Weights of a small image VAE: encoder activation gelu.
Rows from block 10 of the encoder of a small image VAE, named by matrix and row number. Rows with one number belong to one neuron. Each number is 128 + 32 x the weight over its row's rms, rounded and kept within 0 to 255. All counts start at 0. Numbers have three digits each.
After each neuron's rows are labels from the 100 images, of 14976, where the neuron reaches its highest value: "strongest on" is what is common among them. Only what is clearly more common there than usual is listed. The data: pixel-art sprites of 400 made-up characters on tiled backdrops. In brackets: how many of the 100, against the usual share in percent.
# fc1: MLP up (encoder.blocks.10.mlp.fc1.weight, 768x192), inputs 128-191
# fc2: MLP down (encoder.blocks.10.mlp.fc2.weight, 192x768, transposed), outputs 128-191

fc1.538:110124149104133129169160081096085088118134071147107137183125091055156130192098104213149159139136144125135118145124164114154106129072168146100222142139168147132130114127171130084157109164095108
fc2.538:143139133122119127158072102181131120113168095124139148083115186103064094097120143098118157084110127155123154186105147141161168101082147119180097117175085147104087119111173113119115128126112146
strongest on: red (36 vs 8.5)

fc1.123:061138092119094123142132128124138120128120132107152108112144120142150113186146140111102184050120083167094170150121059151119178132160120156076160156151156137130079139174059087152108144116165142
fc2.123:123099152137127119111090176149146155135071077118116070084151112167152096077136122136159132128110191160114111106104100135104115062123104132230072204123139115162126123120205112092156122144102142
strongest on: orange (39 vs 8.3); yellow (37 vs 8.5)

fc1.635:149135187081147156069144118129116122104102121124183099127164114183143142104105137155117124140133041145089102113136094148139092183179175098110090122166139128140161135127131085086117103212166135
fc2.635:136158120131141131132144142178132122065070178143149090193154145154076118151134116134109134109120070116068128142121082062110125104056130123255125117095126147118143087150105126106115116126103127
strongest on: brown (37 vs 7.6); black (31 vs 8.5); red (28 vs 8.5)

fc1.725:109081123116131181161148099124057109161115124130133122171124062069163157177142142231158130181096100133118115156098179077129095163126183127090211134117184156085118120120125133087134109154107094
fc2.725:087104155113142118176110116132122119168143104094124144104131189130136139131134107112172129186093145172064097171149168130129128112105129126201140106137151121153115127123192158144111138125138148
strongest on: purple (53 vs 8.4); blue (39 vs 8.4)

fc1.150:148130125115131113126115106175090067141127122133110156120139163156060145084119089095101097146126140098114129156149135120148122179069087085092167064133134119152138102151107159164109137074133150
fc2.150:146125128139099116107113213123118125187106168127106055112177129169149141071139146097119137114112083138202118128133145108153188111133114121166101126123072134064149131120154146149130157119137120
strongest on: large (80 vs 39.4); teal (69 vs 8.4); green (31 vs 8.4)

fc1.384:112156149129088139150157178209145131167138046132156082126151136085096126132169189152141164114146192155133137147123103177135181166120088144127165192121083115169133200118098108125163162066163111
fc2.384:118138125120104116135137144147133143124123094098109151207111111135130158102178153187131144116155173144115171130171077133099116142141144121100105140160123112164125153178159149149122072128135107
strongest on: orange (38 vs 8.3)

fc1.70:104178105111128146100111158116153123108137059180148114073162122172130132132105125087122164106086168100128186166097089143108139146123069117100146115107091093118109150139088151181132161044134089
fc2.70:104054119134117117117085171118087112081114110137113112199139167095119149124131108121114135114115132112150123164125088092137086063100097131255117147096123130118137070138214141130112113139150119
strongest on: teal (45 vs 8.4)

fc1.599:167116200064138164157174091202151083083126019112192133160116132157062157141075157149106118166149108167081123153063088137142111182119122125106121106179107143172141151125149124075134150132124140
fc2.599:122129139160108119108134124169154134103105118178131057228135175111088113114146192128092149051125084096089136150123073108137089083109111128158109181097154164076115082152091141142094124131097086
strongest on: black (29 vs 8.5)

fc1.344:063081170112122153185145113069073118172105211137089149138127101117153146125152144169191141162081103098092126137111160108149087103137151125128158189148179204082134097110137136137129139173137146
fc2.344:119122096126098115131164071085165111132186176102115172156112163162137127087122154169072144203102073071094122090114168096091128116070119117018097097112115113123127121174154140124118136141095149
strongest on: upper left (54 vs 25); blue (27 vs 8.4)

fc1.134:094125200109128146113153080107057062104097185135126086166119086106150156152144141215114161136137095156078122155115132101116106159153180105083156125104148166113144147094118096087113145200108094
fc2.134:147123113117125115133141135167144142122117115138103148142147109200155166169120174134146112104123179111035132115142105068089079098063150120182099099121113130120143143156211093101147101137130136
strongest on: upper left (59 vs 25); red (52 vs 8.5)

fc1.540:109090195114136131093101085104113116136100129100128065164139115107159111157122112196077103112140093181130155134091179153114096158203195117085148152135149128124164106103076151099143154189105103
fc2.540:137058145120180170151160156079167121180125088157123112116162133129116182102131150154055170112146097145101118163127133155096116151143122125005087170122127106072141126150150164155105136141134093
strongest on: blue (38 vs 8.4)

fc1.286:160105174095113165166163103149076108137142124153141112189117094112132126158092121186103138136141083164090116121106140120114102178159202150121155121107150111131147155119122127085149143195126099
fc2.286:129163092158103150141112113132120104117068093132117050136122136208113180162134143133131131061094094122058123142149121116135099090098168132176117123108153165114106073142112115110108146126130121
strongest on: green (29 vs 8.4)

fc1.249:130126187145121144149161121149135188180164128123130116128120170104092178067178127122163106201103157106160122126151105115133129151118064065163122149163116084134159103104222175140117098114129173
fc2.249:094121167120215148135113041113108116122130052105137088131069118088152134129175132103104130232110139137135125082136125120228104131063105134121157137091106094152106115145121128084117179143130130
strongest on: purple (31 vs 8.4)

fc1.610:182169213099080138186132123161158133130168163086134108149127133123117105150143098085148098084145114120140102122188150082135175151135165183125126127118123186200134132128136123114147138172142168
fc2.610:171160102165137133106130134101105126120092119099147111106163183096113088129120122123146111087092130109142131143115122085080116137112114122158169122212155145056126095090115106119101069115092071
strongest on: green (39 vs 8.4)

fc1.729:160117178082078129125173152151074103139111095161129097127163100188088112138117109161112138118089073119105113148069117142112127183137178132067179099095126100166137136172071084129106138138128086
fc2.729:151114083095147127135118125162147131117097110149153088174160217151109156147118113121120124113098068126068148152099056099069065110083116122208161106160141148170125117152185149089105097148137107
strongest on: black (26 vs 8.5)

fc1.207:165083169119183149135130047070052120169127172142096097183118101062173110143193182191132132184153087168089131139150197100111096142141211121099159150124165137103137106114076153086142133191116135
fc2.207:149109084127131128129150132080108141180146129084114206082113116141153159151132131160148111171122074107113138089126119119120059167162180118067121175165109116101118195109162146154127130147126127
strongest on: lower left (56 vs 24.6); green (28 vs 8.4)

fc1.689:160203202091150170168166082163136086108154102119193103154111116103143110140137144164140139114152144147142132165161077103148102165132139178140124135110126152181165185135136086146168115165114098
fc2.689:121117128118114116135160147158161142130107092126135102139159117136121112170123178148159130050107183118108112123095092086147087162164118127120124147137140128107120101123116115137110098136102109
strongest on: green (48 vs 8.4); teal (32 vs 8.4)

fc1.703:092111166123124180127106153132101124120164130153113111124159173118078173157103141146108109152155152138216128139137190097164157123107064126153089140110119075146154151061151135125100152093119105
fc2.703:120048136142085137129135204106129118192145114110124081121127126072167130140149127149095120125149146141170114197160169102157126138181103124123120150042134116146155113094094153145139152120131120
strongest on: brown (31 vs 7.6)

fc1.347:074110023138107110123091151099155137166106204115160080131113127068157044158085063114116168105150065138176122123100144179089122127215123187112112163123150143118103109158150121115157156142138119
fc2.347:124104077131094145094144220126103155201132198143125193130139127091144135132102137147023139079078196128096167089150147136080119118132091145064129139128142132121148150103165127135149098120161121
strongest on: yellow (25 vs 8.5)

fc1.205:147147162083142139071101135095085107119102172178170127146146116164123171061136169180135162134109131091107172149114078117111112182142113073088154163127114144086100106126065137158120125074166054
fc2.205:137141108126141147117174168134134135101091172163140089122142148176143162127165175124072143127097123106046123139125089071097098095071072130238099112096126127144118106147211126088114075121107123
strongest on: upper left (57 vs 25)

fc1.299:052163128133117151102124136117184101130134069176117089071169127174074117129123139108088171114121190106171136166072089157114166138147066133084124125108106081116104188143084126131113175053130093
fc2.299:108072126127120100121114191138098145106114104113097198202182145062136129125127124133102099107162130139135118106118058067117093107153114129201129148100093131148154153153115177125117101130133087
strongest on: yellow (26 vs 8.5)

fc1.146:138128116137112138067117182117182151127142082151178126092181148193086116067117136100079121098111114106128145133120064156095140179157059095109092103121070081158142149163088083152103126117160126
fc2.146:138120104096130129112138164068126149049097178154156101124178151160147154112157144112127116114126045118133124170110060100062114099115118131255105129115114142140133098168189134052129109132123083
strongest on: green (68 vs 8.4); teal (26 vs 8.4)

fc1.701:157077111155128148113146101138188156121113178107157150133107152106138087123159122084166107092143163047095098126214141177125146138184143082147084165143115130135148035107124189144164120156125138
fc2.701:139127075122126134162111105098140123059189120120119150135107121110115141059175166147077138217104109122137100118134178157130162139082113121096076130111119138182126102175118094063126136140131117
strongest on: teal (38 vs 8.4)

fc1.359:087197098150088119056105155136168150141147123191163135098183168184106121087110106078092111117105099109125147144108065125100143177146101084095112067123093082128109122190100122189095129100149117
fc2.359:136108101138151146136105185134127145079113125102133113091130132169168153149123103144165096090090102152165153149080135123084052095110160125251122119098102132166139162146155163111175101126144141
strongest on: large (76 vs 39.4); green (35 vs 8.4)

fc1.452:098112094165111113097100160136152126130123095120115134119185160125076109141117093074088136118121158090156126132172115105136151125131090119137135146119139127133109117159088148198124138079167094
fc2.452:147078157110112088093128198129051112101124121136113107068170142181161150115152138094173121134118145207204112149116185103152126068141149126126055129113094106138126114190170093145129157114098106
strongest on: teal (43 vs 8.4); white (25 vs 8)

fc1.189:075126141085121156134143132143133134120104130141146136147167065117209153085134123162157139143109057143108128112102130119141078179155156138087194120148189164106136153139127112105119132172137134
fc2.189:145172125143146146163104106091084131105112107103124095128107126191117151118116115151130131132084093081084129119117099104091138103060100132255137134124139112117127145156153189105114104127129132
strongest on: black (34 vs 8.5)

fc1.740:179129222089162117141122159172059109082134098142194062142138130097147157076141140211116143151106159129050147117138129137114119155084118168177128189105122200106123121101200184159165115137123128
fc2.740:132151214114101136113119135094104130123136033139150141133164107095185138139144188135120142136146131170193144194166113169150132101192146129176124138071149141078121107123141130189139132128115122
strongest on: pink (28 vs 8.7)

fc1.152:114083149113114145150143078111106137113080165101140136155105094117165150146169135197139132173147062153102091146161141120154087145195195124097163151160168167091147117099121115097143109197119122
fc2.152:123151130123130118133169119104166120129070156080149130180131109189107123158121075148116136199106075118065097084128187045131123094018126130193098094149109132131124135152111172136134136140128125
strongest on: blue (31 vs 8.4)

fc1.724:128135072129132130140165102123119167158139247144137120114073143130078168162194115105165065163104148109125134069144193145149127110143131031109128126122086060107140069111136206130098153136142091
fc2.724:127097106125199129130148166094098108175150223130119120117140106140124164126107083109103122142146105095144120062127208060152114136093126122142085130081134154104164114109068127120180138124104159
strongest on: pink (31 vs 8.7)

fc1.281:120104142137107153140104148136095110137121190167121089129141146094071178116165097073161112178113129097128127104142201113133097138110100045123156100129128054127174085107220159131096165127127208
fc2.281:109092109117201140114096090015111124159177092131113099113113145099163107101159121090020142219083118086191089142137127131179144138106091128115132154100102124099165115118105141144144169138137166
strongest on: purple (29 vs 8.4)

fc1.602:124162122153169155054113107141163184136135116159165080135173141137089112088129117109065134098135122119144103133109085109095148154129114063149103116119067065121101126154135136191129131116140089
fc2.602:110090175110120120134129181082092130099101152194123189108185117071183072155168137088160130131159154161189110129111197128160094144120116134223106118060114121150136162142142081086157157120121137
strongest on: teal (69 vs 8.4)

fc1.523:125070201138160153143146060184125147138127128123107128159084173116101147014178145114146140160112181088141128130124098097145141121122102070129114152177117084147163090106210185151172091112131164
fc2.523:113144131144162139118115085049114118086121037130129082131111132093148145122186166107090136195097079129138116092127091110189131122082111132119155114083111093109120109157120152106097189136109124
strongest on: purple (28 vs 8.4)

fc1.155:111145157134121140112101102103140174152090058099173087152171100095196154093208166162141168136116098125162136115127130121063065190185157061096124182104117184099120133125134110100137111150147100
fc2.155:100128187140197158181118127108120134138156141139135157128150148064106093120162109136137141194078145172136107143171136071140148136092096137198112099126109078116134137125146134135134118125122103
strongest on: purple (73 vs 8.4)

fc1.616:104136194104129154116152079121072112108088123147131099172156077110163154150115136208117155153133076158109111129077114116146093190126193130090171127117164143099139157113156115077128138189127121
fc2.616:134145134124144140138115139164095133087122107123129132184105135154125141145129133138134145089107143117035137125140144119115120092033137127255138125095131128124139104146153146104120126118130142
strongest on: upper left (52 vs 25)

fc1.392:077151078148120093105087184073133107089120140168205146115168087149133038122093125077168163100129131102149131163138110126097155114143090135102133134095170145078067098155122144190138150073138125
fc2.392:124112111105101146102115149139104125064131139145142054055135136120169129100123122107144109105131119166163116125140167128060155070119128119255112112110092141139120104107196115123153123128144166
strongest on: orange (48 vs 8.3); pink (29 vs 8.7)

fc1.335:138121163109156188121147076143081105103098133138138101168140095073170130128123170197127147131143087194113124105127126117137103190159187130121158149142136150121151177106165102073167145182116111
fc2.335:109165161140144133133106130126119132109149114134108180192136103137084118111137130115137148137087163087111125123149134082138123131075128118255118133089120154104140093100136125181097171118112116
strongest on: lower right (50 vs 24.8); blue (29 vs 8.4)

fc1.531:124115145140137145091084138121128109102087106100173081138176101155195133084140107152115130128119024174140078106120068096111106159185154077092115126131182177099112140146111086093079122211149139
fc2.531:128163154120193119145119138130098155100083137121124187151177119097173092136143106133154130164120131168141141118158099061090139105090102130255134118094144128110143156122152132140119111126120126
strongest on: brown (33 vs 7.6)

fc1.376:166115171101061127183193075147130086095163045117161141179103108137098163169082141176116155111103139138091147129049112134125105167094173133107180096100166133159153140098107113098113136142119134
fc2.376:122133155121093151158101120181150106100070069159125055139124169162081131068167169121097153047110097120076116169090135205133127069093125132160123135105144144116118096141179136137132162142111115
strongest on: teal (49 vs 8.4)

fc1.184:108110087143101099132200141115155110130119045134146113122155127164079104133169153099114150111123160092127144114166103168121182119127083137077152131128104084184129108178102088182106130115160146
fc2.184:138132168145072111075131202203083111091083106151128104057147119107137088180094123087201118093155176175102131087084138170081148124081104129181051152150129162128109180124159108092136132124129060
strongest on: green (88 vs 8.4)

fc1.529:152113216120144138150143157134089075109144107117210092135111124084160158092145183195131134165143129168101144117152123088122100180129146184183115158123143194082124132092203186109137125178124134
fc2.529:112112208101120112101133173104094117158152093139144151136174118073200139134113182110124128128138141140192120170124081177165119090181095130136099163076169125031122113094140143184139131120102105
strongest on: pink (33 vs 8.7)

fc1.331:114123153088104156100113081104155108120093104144199129145147092176155204049129117163137139174124063122094110154111106136095093212170151072080135085159109123056152140123111130079093088185170121
fc2.331:123136136132140149140133149113064133104095178138146080216140149160122120126169126159112123126107034085056092147113168092112138098054095131255120120053149119138126110138125174086129130140106127
strongest on: teal (25 vs 8.4)

fc1.706:146225152144111108159099153133171126172104164151109139132133155095086091135148160128162127109120176112071167074100195153103162134091149116062115113124116148157090130109118147220151124120164153
fc2.706:142162091159089151180119129116116122172148081139112026156101124100088119161164140163107124102087139149138126111197089104131148076147139108125042112162065097176139113160146114152097151104124146
strongest on: orange (56 vs 8.3)

fc1.144:146097130108168150193097052169076105157117166120077141143120154121117171154157097147133107198129109144083116175120208091098118112109140047088164088087168040137105106143099120125166120178126098
fc2.144:125124077122150130121127156000106149185160103177122114098109159087149148137118117105092139169128072110151093105154113121092173106103116133117082142147117154088128129115107168153116147126078127
strongest on: lower right (53 vs 24.8); green (38 vs 8.4); teal (28 vs 8.4)

fc1.388:207085095135204142129068063126120110123083219103166104131120080155122101104122189162134101159140123108119105130177119108142156147147170076091148128131125108069130091127111124045151109130111119
fc2.388:147136081139123099105177187000101125122107164147119088124195128122162105129171118117110122146121117074195098148142118105109170116093091131166111141133150153123107116153094111141147120129153117
strongest on: green (37 vs 8.4); teal (25 vs 8.4)

fc1.472:128083150115158137100118100096082147129091218130138105154105111046212104123172135196088148182107100136122097092130150141138087146164209147127167181168171163115111105111115120126147091189105140
fc2.472:130098067140180136145196169102096123193124141109146136124138167145123111149116105111067148127092152115064094146150148062152146219124108132084063133106139128108142123102149134183132177134133154
strongest on: purple (32 vs 8.4)

fc1.295:173102145108144167105123093098084081132113218131156106189073112093159134130177156206127094169163084144113091133186181107154108163163201115107155124165155108111135119106125147110148131219123121
fc2.295:136163091138110133136193153094148121162078141139132068140163118253105199110144105143126137119090064087102097106151162058121112142068129132183119096106149129101130101159110161117146108133141115
strongest on: green (43 vs 8.4)

fc1.451:161149151114095126137118060097101165183119086152107174165099109131118142111109145177150095143153115131173101128127189138127132111088178140124087141120118051120158146142080116097157126152119105
fc2.451:117113085125160143134131070039142142173172025120132078094152161035182127172140134152149121124118132082194165112123083089076121146157141125070146137180122136124096114103128183120121101113111131
strongest on: lower right (51 vs 24.8); yellow (30 vs 8.5)

fc1.160:057132147133153141145147106084071106106117186132117113184107062076179139172127120191140158159127086123120105162122167086154099136162157137083191146123208186061129104109134146100132164176091102
fc2.160:130101120134098130121127126151129115166163115111126179105108134180124137140108083116124131109071175107067160106150172118087145073046119129242110110093097121152130110143225147099119090117139188
strongest on: red (55 vs 8.5)

fc1.78:118135114124151124078068170149164156159142100141212113069197143182127141044090118072079140103114136106162162154150102139096127159137064119120103110115089117104119125144092144195142136089151124
fc2.78:139069127120136145112127149073066107077178155142124043118139135115158183098147165118110124146103079135203131159149142124129142103132120140245107129051146116110132085139224088141124142130121103
strongest on: large (68 vs 39.4); lower right (50 vs 24.8); teal (43 vs 8.4); colour: green (25 vs 8.4)

fc1.765:111057145134129139148177084091085124145089158112168140168094078054153115205161100203145134177138091144137129139148142111133094124123181151095175142159205155096148107133134123107135100168087103
fc2.765:116111121110129141132148108175147113171148121114150092090108145125093124143075097112134134164098110113071152139152179169173157114103132132072104152142133148134114079087209135091142135128164179
strongest on: lower right (50 vs 24.8); purple (41 vs 8.4)

fc1.480:150148200149078114115158143103115115143126155085142147148131128132138139131149108128164108092116110100093063124188135138135134159150143147162078134132149131129138141118147129129128072205139150
fc2.480:152177082156166119123111050112155122083105142137137071177108151142133133063153173163141124153084078100101153082102136107083139144054163134196132131134109135136121096137146138093104095133132117
strongest on: brown (39 vs 7.6)

fc1.162:152087099108113122115159114129117131146127211116148085147122100045124138218146084149131144109157110112125122125136110149129110171144108121068135146134170098110162154180148164127170143188137176
fc2.162:155125076133151113148107181049121128173134082120132108099135143059147133130114143099094137138143115111156123095155156164123136156105076135020121183196160136151134170152115152120111135140133108
strongest on: white (29 vs 8)

fc1.156:159121148136126116167159085127090117171126137123131160168098093107130105155137154190193088154170105157152099115131153120128124121081182156154145132136135113144111138153127066078130102153115114
fc2.156:121141068145122147170135092066124118149222082117087074133136150076160157123125130145156124123107124078193152131129076110131142155173169114100076110159092137149105057125153152096125113112128125
strongest on: brown (28 vs 7.6); black (26 vs 8.5)

fc1.349:156147139140162095143103115121103104142140250153105100133107151072134139157132107161118104150124124112067132122112255165149130138081194137095129166105168146120098123101170179156179146176131126
fc2.349:139135140137132153125133142085084119176150096163137128136088136056110181127154113133115122149105190139102129088189194121169165068091110134167059134139079124130122095109152133149126128125133151
strongest on: orange (33 vs 8.3)

fc1.341:128154126092113149076084155113160120128106118178166108128166126244102171044121127107093145124138056104125134114097068138077102199162085083084082072114106086076099154153077092137071114129152105
fc2.341:151112137128181138113130136087051141071102155144130097122137155163199157131179171118122120150141070109083103151118108079056103087073130135255134096098133134125137129147143118057150129122107127
strongest on: upper left (53 vs 25); brown (39 vs 7.6); black (30 vs 8.5)

fc1.649:051177084116149154137136116120167149143170102142150095104143121202099142129110109097120129123092155082162162121051141152138128165139061182076166113099135097132131157122108141140092140102126123
fc2.649:134038161138128152061138142144081105177233171110133126124082143117081166152078103128119132050104112093148099143088122144128101119105121124155107152050102126157160109111131170145119170135148085
strongest on: white (34 vs 8)

fc1.634:139109120132140165156129081108074103112124187117119072138099147052153104161171145189143118179121152096156118153137141102164115140145189137115184181160161183106117089095146151074166133183110130
fc2.634:144121086116148132123146182136055108201145121122132169128141175067157085171122092096132145161141221119133107133159215119141125159117104123131103106148108136132123121076161117168110147139128142
strongest on: blue (31 vs 8.4); purple (28 vs 8.4)

fc1.254:143127168081146177147130040126084108099100120155138101159098084078182158143151179213145144175111130151111127153100141126149089175134198104087192141133122172109155135116137131071158124179127116
fc2.254:111152122147155124137132138144128136151153127091117202214172134126078090137122138129118126140104199050061130105164141101141110147041097133195132110117156123087121132106146118128116120126097129
strongest on: blue (65 vs 8.4)

fc1.429:087162145105120155109144141143169138117128018158139087078175112196088143120104137114102180110089123123135176132027094185094137182164086101061139086109075104118142189151111102140121165090167104
fc2.429:111120142107122111164098163136086121093099113134108106181127156151136138169147116142119138102119123130105115152128046104137107060094116126255144167091125140132150082169150176117101124130131076
strongest on: teal (51 vs 8.4)

fc1.662:181150101118145104150118077098106119149126125122111156157099098109091105113144142165253127126153126122152120122179130117120135118118154162112175090134141108144111168131165077079139120086110129
fc2.662:113086096132210133133130102028143139139153063132126122073179114041179135088107139115107134119074144086234147133128070076113107119162125128144101154138113154099104097070123145101127111124131117
strongest on: grey (30 vs 8.4)

fc1.325:159146196071174175150134076144085096114122165144112082197137091101163154142123176195136114148118114152092109160095126125144106175117196112085191152149163194132136155124128109096148117189117121
fc2.325:157194111143168117116109122141130153156095133127110194152099122190085105111161121123146150087113115098051128091092085087054080165089138137175105126142143156123110175137125152160143117135101110
strongest on: blue (41 vs 8.4)

fc1.4:171145098117091108153134182206130136112145026103162142139143152078127108162136152126184093144145144141179092082188044115107165112113089088147120183215132100174135144139130045121114115089159137
fc2.4:119117181138180140132102088149070144120114032138128151087108121000150137145124132128149131163204166165141173124122172091151145139154103135144111159169109138101120131114105155122142115119146110
strongest on: blue (26 vs 8.4)

fc1.239:154047215155122121122111124168073130141096125145105187127097150109112163106161107143130098142082138114078122144087180126158123142085152133138140123112161148083133105145166118153120179089149106
fc2.239:119180121153129090125100215111082149188111190141126075142137138152133144144143129088115121183123105174140099091135168128190159119095128132130102136125099142113153082157154138173118161116091140
strongest on: grey (34 vs 8.4)

fc1.248:127130156108134174132091050077110122090085108113182139135107074115191156151157138203155155173082101115123126152094143132134117162162134105075166149151122173050156092106090103056140080144128127
fc2.248:108125133119187130133125139142112125127132160093124124171134160141125058124112047143131135176140183134055114143133162096109124139057102134182137151130118138112096127099184151098107118136116149
strongest on: purple (55 vs 8.4)

fc1.86:071178112113130123105096177074150080113107104156138112067107172190097136142126108096115166089080151072085129131136098167121151114148055126095122119132138123129128146132107154192088178088128096
fc2.86:138079092128051114106142150174133121124118157170107159209141174135124140160095115103057115107123181133107147157093142086124078022126123139141063132094070112130130071171153153125133109124141109
strongest on: yellow (26 vs 8.5)

fc1.638:119104150109132167123212134077108100126159160140128106127113149042125153176120183172132154149119133147109124102125146101105109159178162160126115117095150136125158109115181170156135124231144123
fc2.638:090089151103132123148177098118124109185195196133116123163107115178146175127120130159143126132129075099136163113127151102127049119141152127041108134103130124102134075132155100125112149124091146
strongest on: large (64 vs 39.4); white (35 vs 8)

fc1.60:088162142099155131126145121061099118090139131147175173131147078114172128139109145117183129145105120072131149135141112068116099157088122162074223126120176165088076107142168171154105140117116105
fc2.60:144115125123113170111105107165110133134171100103154028058074175129100125065121149124133123106086123125126129123121156171148174095103140124253121126083115127112113078113195128107118116122119152
strongest on: pink (44 vs 8.7); orange (25 vs 8.3)

fc1.176:114084129104112146162140168109111144109146136134148102142183154088046123173118114121108132155104140133187149147132153092111157160125080136160088127123115096185167132144194132113125157081106151
fc2.176:116077186100107159109123187119055138189145100118104077125126159100159119163095126125078137127164213159169141188156148163155108181120104136065135192126117127108162114132120153125133156126151123
strongest on: upper left (50 vs 25)

fc1.131:146114148113158159166156063154117102141148114128128169169097113078180117141181155161147116143155117159141123137159102146145120177133171145148112172126115136177175147114106063099152089155108150
fc2.131:146207125151105134138129125126136139134153136143126112138161118150080146130140140126176134086110116055117142076109119078161077231143180131093134110157121144163125097138085133094140129111096105
strongest on: blue (27 vs 8.4)

fc1.569:127133113110105154170193139150107130141154112165141092131163088141168146108102125125134151106108087144149136132111120102137110161131168115096226142140138118079106173130083167117094158146158106
fc2.569:131124135144114146150103120110061101174075072123125127143100097149158197105137124172136137096127109110113142110135194213102148051115105128198157128088165132109135109120180159101120150126135152
strongest on: teal (49 vs 8.4); green (40 vs 8.4)

fc1.96:017135096131122142150157130091152067089095103166163093118142076129186145168125098116175202063118133116111126204072115138100108146165098147037166121114191157091085183165094117146082166104107084
fc2.96:103102160124099125138094095088103153136184076173127172124137127108131107120117130120134141121100116128107089134144096071123135109058101129255116157089116115104142132133203145129105068145164139
strongest on: yellow (78 vs 8.5)

fc1.8:099189117141099107116141183163194121143148064142139107093138193159099122143115138082108131098126190085122156119131089164126166136134059094091116111128150099160117137152112122194106136055144118
fc2.8:138134140133085123134110181183139121066095093093138159191105135075085112090120120147115157077155127173152154154085066138133104101128125121188128116147097114146144140165132138140114113126152107
strongest on: green (61 vs 8.4)

fc1.591:145138173087135148088151091151089103115104135135177084183123080141172148088116149200099152150149054169124118122086117130121079209162168098098128104152112119137165184127138099087140112192137129
fc2.591:126155107141154151142158141144154128085101170147127183229156144121101171122128160118152157112089075070048128140137097098078118099054122119255152091097138132065135108125130141086122139119094113
strongest on: black (27 vs 8.5)

fc1.15:108166080104125149109127167120172099089095064173169099105175103221139135094109109103138187088110099134122127163066090125072126162164067082065123092099145130070089176173114091124069138117120098
fc2.15:131109160115143151132056140094067136084111127176133167154132126114168135146156149140149130121140117122089091138117091101092149078052114135255150125080123125102139134144188140110112068135144120
strongest on: yellow (49 vs 8.5)

fc1.355:099163105124124091105104185112166123119131104140101120061142163144116128130119089048135108109129141090116151125171081143121153132132069131114120101111111141137104137143083139200135129083158148
fc2.355:161118097153102090116120155125126118122138096113117084138135148187122156119121161169102117110082169127208123105128088103088142073130143126127079137068102120151119133164151103097156142131115088
strongest on: upper left (52 vs 25); white (34 vs 8)

fc1.719:151158145114109117115086116115144108100101053120101099107116100126068184170115114131156123148074094114159114090129178153109141099118129146138141158080155077074128141093166155099087120111147048
fc2.719:125090126135176141165106063088121112070120066136131133160118093101100126138174152114144126126140116168082127121113093181120140086097138128050152180127106122138119118110119146146143164126123153
strongest on: orange (25 vs 8.3)

fc1.230:110053142139118137086133148141075142108160109117111115123146163056136114143149099128160121149126162101159116134165117088119156132113054113155110144121128034111131126103176134167100138094134123
fc2.230:123097168121165125149103195093116146160167119114143056088122126091156133084127160108109125161120143175229134158167156069169140175159111134113080188092118133152130118139152151146148148119124115
strongest on: purple (44 vs 8.4)